{
  "encoder_arch": "quartznet",
  "model": "waveform VAE",
  "dataset": "telephone keypad tones over noise or synthetic speech",
  "train_examples": 39062,
  "input": "waveform_16khz",
  "bottleneck": "kl",
  "encoder_norm": "batchnorm",
  "encoder_activation": "relu",
  "encoder_depths": [3, 3, 3],
  "encoder_kernel_size": 17,
  "encoder_wave_channels": 96,
  "encoder_wave_strides": [10, 4, 4],
  "encoder_widths": [96, 96, 96],
  "loss": "mse",
  "latent_channels": 32,
  "decoder_norm": "batchnorm",
  "decoder_activation": "snake",
  "decoder_widths": [16, 32, 64, 128, 128, 128],
  "decoder_blocks_per_level": 3,
  "decoder_block": "plain",
  "decoder_attention": false,
  "decoder_upsampling": "nearest_conv",
  "kl_weight": 0.01,
  "init": "trunc_normal_002",
  "residual_init": "scaled_by_depth",
  "optimizer": "adamw",
  "learning_rate": 0.0016,
  "beta1": 0.8,
  "beta2": 0.95,
  "eps": 1e-06,
  "max_grad_norm": 3.0,
  "cautious_weight_decay": true,
  "ema_decay": 0.999,
  "max_steps": 5900,
  "batch_size": 64,
  "epochs": 9.7,
  "lr_schedule": "constant",
  "warmup_steps": 290,
  "weight_decay": 0.1
}
Rows from block 7 of the decoder of a small waveform VAE, named by matrix and row number. Each number is 500 + 25 x the weight over its row's rms, rounded and kept within 0 to 999. All counts start at 0. Numbers have three digits each.
After each channel's rows are labels from the 100 clips, of 14976, where the channel reaches its highest value: "responds to" is what is common among them. Only what is clearly more common there than usual is listed. The data: telephone keypad tones over noise or synthetic speech.
# conv: width-7 conv (decoder.decb.1.2.conv.weight, 128x128x7, each kernel summed), inputs 0-127

conv.112:488468487486517478482478514461452503510500493555463505493483497511501510470484525498501518485511499466443512501442521520515507504495499551486472514511482495476503518476484450514529512481474494526510530475512505514520447452493522494473517456479519506492471486486418532480487492509451468496504430499483491522493482498502510486514515499466499510480453516466501472500500540487522505437522
responds to: clipping

conv.21:518454510489497497519506511488499498530507484492532488503483483513503480491496496509513520515497557460486504501514542505538506499516555510457463512492484514512517501523500498505496481484493491515517513365510505499462515483505500490500492512500488512510523515497450510487520512498498506490511465501532455552516496506419509504509492534498494507391493508506506520484507499517502514504499
responds to: clipping

conv.20:525514473493454488499502496490516539514469509482452514510487438518487524496498509520490486525479474479453496486498482544544489514504492511467482538480487431524494518489488511468500464497444488530515498489509453497492502457495506483508528515489468532504497522496474543493495522505450535501514449464525463486508508444472482521538481507498493548493498515509491462475539469547509499478511
responds to: mains hum

conv.121:505500488485526495422483516477464497478471509515534488518476481504436480466541499490505497514515493492489488473519480525496514543494482495482513473507502508470474489484507496460466465498527511486492523490509505513536465467511510519487426447480515509477491489487482478494493471471496448501501521498461491497497514486528514525483526410444502505522479534454476527491501508515455506489516
responds to: key "#"; first key: #

conv.74:506501489463459503483497487501512512518433505492476491513474469506478539511520485536524475491462460513491469491483460522530482475520471487469519520504485434474487470474463503460453519496466496475507516545473484487490465530482482541497493501478488507488422497482538493473480487527477489491499512494465495469519507467514504544533501453514496519544483512458513462490501492530488513477508
responds to: quiet level; white noise; speech; number of keys: 1

conv.14:487486527479468487523498475502464479455519480510448499518497503490534501506495478477481509489479501487484471486486469461452478405487509476537461485517507458474472488495511492533481491497482492518497518503488494538497480506481510514487480506481499468515421503512487468466488494483505469511509541471487547515496498494493496513440494497511503473510514477510440425508482491452504491483483
responds to: rumble; clipping

conv.61:504509507502509500491482521496494485458510480497503548471537468512498494506467469515537519501524493516505531510460492453549484477507507487480517514499515536514519493519521512477574472513479530540439482511508509500502484503490534490465487470491509485479491457480485518476498493417464513511525525491511506490483471489569531501563482517498465491501542460528516500491452524482495509502508
responds to: key "0"; clipping

conv.39:500407505527514509519513508509515474553484450481517482496511489482507486502499455552523546491454540461489471528494540467536494463496540499445475544501490533522506500506536508501504505504497523502496524425484492520415518505494491510503490530509485509497531517488466516501499504498499507508488487494512488534491518510468512490530501513511507539446510506491528502494499482522510482491495
responds to: clipping; white noise

conv.56:494427504516531490541489525478488473472514438517489553470486501513513522487505472515519476480517480482511507451502476541556494529510479497477479522528510509519494486492476524494520484522536520537500479491537506529511488455486486495507450482483486481492463466490428506474511476511491513519525595516508487487495489496483492512523487494517501500498529479523500496500447511517533484491512
responds to: white noise

conv.76:478413490468494492537493494450483511511485449523471542487499484508507490437503465545510473474501489473507508462488445493549516505507470504475450484497474523484517506483479492504546488473488500521489492477508511503511488452477517527511468477470486491479483491491440524470532484494486447489522516507504461495487454474455492495524509514495499508444502516487485477476492498503490492487515
responds to: clipping

conv.59:490425520485516490489476493513530475487445462506505526486488510515495529499487433515491499499470487496493483492491490538521479515513495515452490512483481489525513479495472473478531496519498479437493492465495474513484485501505452501475512482436448524516445500475490536457523450495520528485507538484458467506485486474491481508525485471519514518490518479468484446507500502500500503496446
responds to: white noise

conv.78:523533464483423512483496497474509519512529514527481463528484481493506527500485537516537461505516433493505480506502434550522501476505445510523500520503472435516512473533445483528502502483453494534517536497498537462517510530521491520500483532512528522535495509489513514492478488518504504490509463507534503440503523514483512501515521530496489511517476490513498515469511537528485488508494
responds to: mains hum

conv.65:515524487497461494515475470482512548498485519470482495539513477532503551493488520520509477518479453502524533479519485541533483491518462514485491547495474455512509518473465505489531537471448466510558543521504473481475487507508513470495538535546467520473487503531512530499474498537508519475492488518523474460530500516470498504529455510520468523488469494516500495465503478520490519459473
responds to: mains hum

conv.73:533393492478517511495485505485469483483531434498537538498487485496470497475536447507524468515497490530479480478491474481514503475499485509475484521525501517500503499510511493490487476490526487529500493451509509498474507509493487488513453510465476490478468521471509488480534514533468481508486520472514508493500508494502524522471506490430484513424490500525438514488473487520469535496503
responds to: clipping

conv.85:465489493491488461500482544497469477517490486507458493561551529494508508504465506491558516473493471514478511504479477563517539476515507480492522516524498532492511520498525532512574502498493531516501531514457511492509479485486526512489495477508513477525538457503468498488473494469503478500509529543502481481483490533486517456522487503502494498512495464505542510491437539532495495435519
responds to: clipping

conv.30:465473519494534486484482538533508496453498512504487530477517483503493518500483486504517495508481460497524503469472469549523455470501482538479503520479500512472497442528466473488509521518514542474537475466467459509511445479479494496473494461465458471518441492498486500471509481537490506518488516493486479479482470509482487465573461494503527519499520471474491454523485499499518491487460
responds to: white noise

conv.41:510493526490483511517518581537496505531525467495465507507503494493517520478505509521536503532424489488493507506507503521577482440482514515543496510472529489493506482527494502521510500523478550483495485518494490498490473509530511519477505522525519512497448496485527502505500506497496486538483523523476569491506494488502475478558468499535510504553535506479526464530493504528457497513526
responds to: rumble; clipping

conv.120:503389505515519504507475502478470479496505427497506541492477499486478514489505424507514477493498496502502477466515480511476500518482484504489447513494489506525503482494472502497506478490531485519489478444527490508513512488453462489499487475464466508498486531506461467462520474537474491493473512473503476507484487482466491501514500495475505522423491492520473464488514499514458497517478
responds to: clipping; white noise

conv.8:490422481526537547506486514497492489497521456506535521477513501508490498513512446509497504495516472476471496454531445482517477506484471505466478502514526516490500481509487510501501481474546498529502502454518494529513469496508496496508475500468492488510468514493459498452550476478526532500483565504512451489480514441470506516549498504507501546453496512507517509479479489514455461506492
responds to: white noise; clipping

conv.51:516485524474490500478472475493471469482509474501487576495503492513495473469497489443468514506504487542485523515471465434472510480504494493487446477478501500501496549520511482461530459503497523526479510514488510500496487488522547489482489481498494478471469470507480517476544514438469524499541484506541488512498490485497485508472491526443506451456488481515484503500468513442527508485509
responds to: clipping

conv.103:497436594499489494524485499522485460486512440511510512496477525503523470499512470482482511489476536427490494507493532464475493468505541487485427485490502492481489498520510495527504497529478533509497482420499506509471498506499502503488516520482494489527490494507449480497517502485503485510504477475521505535496506484442499499476498540507524475462553497521487504525475516471509480502504
responds to: clipping

conv.5:483494509483526485512495497521515502473508468510456495488487500492526471482488496496487525497525498447498503502445501495514485476470513489519485514446495495534487457531489453537541422506513488477476451473492526532494525473487469469475474481521491530512488477482504530452502451465492531507480546477492509508511485487472500492530465502546548504503493482514531438522494512498474479466471
responds to: white noise; clipping

conv.23:491525468512501519439505543509506541505489560501509461515500470487429547469507559530524505499492473481502470471499491569543483527481500475467508534473548444532506493503507500477479494491508488535501544475491520512518460478502463483490498504549529496495518486514479532500476482506483509538502494510509473473487501503504527492523517495468479520519473494504525518493525504537471518501521
responds to: quiet level

conv.68:493521511470522501559473434483531479435533480486488491498517486490559495498498502467471510494474502485497495489485464457451494547475501493537470486519500519549473508506507486582509503492475520526478522525512501525488531542489497499507532546472482522496509516502537511479507492515503506483514494457517557510492492483490484488459499519545492479479508501535467473488498483469495516481480
responds to: mains hum; muffled (low-pass)

conv.117:513513496499507526479472530475484556501490513534500510438459513485472479449503514513415495512488498487458482482468486455503501494485494503491463508479510467480490517495470439484446485500502475500467455460488503533525466524471498486467479512484518478492483501462445491511486518462442491501451489497506502513485472459512481515497487520490503487490483477504471483507543516503529496491489
responds to: clipping

conv.81:478490487507491483486487509512462537516495525533500486508478520488493458482515518487496478502533496458525484480491486633485495514493491505477482478514526497444505485505499476488448482487492485485504486458512519505531479476478473497518487483480502485516486495525459477481544519504464496500492435473487464497494474503463513499487514507443507507508479529492454478523533538504475526471500
responds to: clipping

conv.32:484456510507523472511490518518470534516488498506473472554512525509522510451499518498532539496492483512454497473498480521513508523509508500416471509497491526504508527496555493512535500500523537520517541449488512525487460484514543499488511473494490468493511479513438529484495496446513495525567533511510463508493494491488503490526529498466521497483516502498521499519506506505453518437520
responds to: clipping; white noise

conv.44:481507512489510488489470495494556487448504486529525534468523476492493556485489490525516514490516491479487466448488479504551482531491489497521484548509530532546483506508521461472559460512477541506480496510476505541519495467482520482484504476496509550505468471456469545495507450467500488535529530481519478489533498477542503496524515469508539490516517483504478531513490522502490475491521
responds to: white noise

conv.31:496529507523514537475487529499528500481484520504475539518527512489478528484499486546537491488552496538505486525525491475474519454508495486519550515478506529528486490514536506495558486566507567507502518533490494496497563489490469495525487510458484468486516511495516442531501516530501435509480513479489525501519531482494495502487477483500531496506525486475536465531500518512462468485515
responds to: clipping

conv.95:511441504494511503515502507490487487535505477497527486503482482507496484501508482509526528515503576441485509504509547498510497495500566504461460509500488516503507500517513498494492488483503488509509521381512504510465506488510498494495478504505483505508517515487452512484519511502502503490499481510521458564518493500453509507505493521499495504375503513502510515487509492517510503503489
responds to: clipping

conv.83:509387509482510494513496506489460496538492450485529495501502499498487485495512451526511516497477566472506504501514541514523493498509540514455442512498505507468495493507501508497486509476507486498485505405505503510475498494501487492498498491506477495496518497491465480492511492482484497492467495502505460556507495495461518503507493506504489508387483503498530500486511490526497512512506
responds to: clipping; white noise

conv.63:500522548507501485474515504527483519515461534509493530492461518508490513533520480512494513520532493529474501537470502511466488456549517513507537507477449485488484491493459487450517502531460509446553469506488475498492543473459487506505504432471467491498463535509495468487494529504511495482499469469471498501504508486494475504535491461519523524508529489452500451532517515496516455478499
responds to: white noise

conv.80:496485482502498492492486498499459556506497504524505516421455489507491485436505513465407506493486492468486491511479486430495501486488495488475458482509500469473507501506492465473446477499502473497491459475499509519513484499492504469475465502503521485492474491482476499503498484470431484502472443492504487506479479479516496502494492511476507506477477492490465488492568535492538494499484
responds to: key "6"

conv.66:466455490503526465501493529517473517504477478551524471482507538479500535520523512492469517501490487471479456442492497601520482528468480529456470523499499533481514493524449459486502500472496486492486519451482527519527489485468495471491498482493519494514463493510423488479496490516485493522497526482494476491495485498486493492485503512498513494489451523530471523500484548499524470496498
responds to: clipping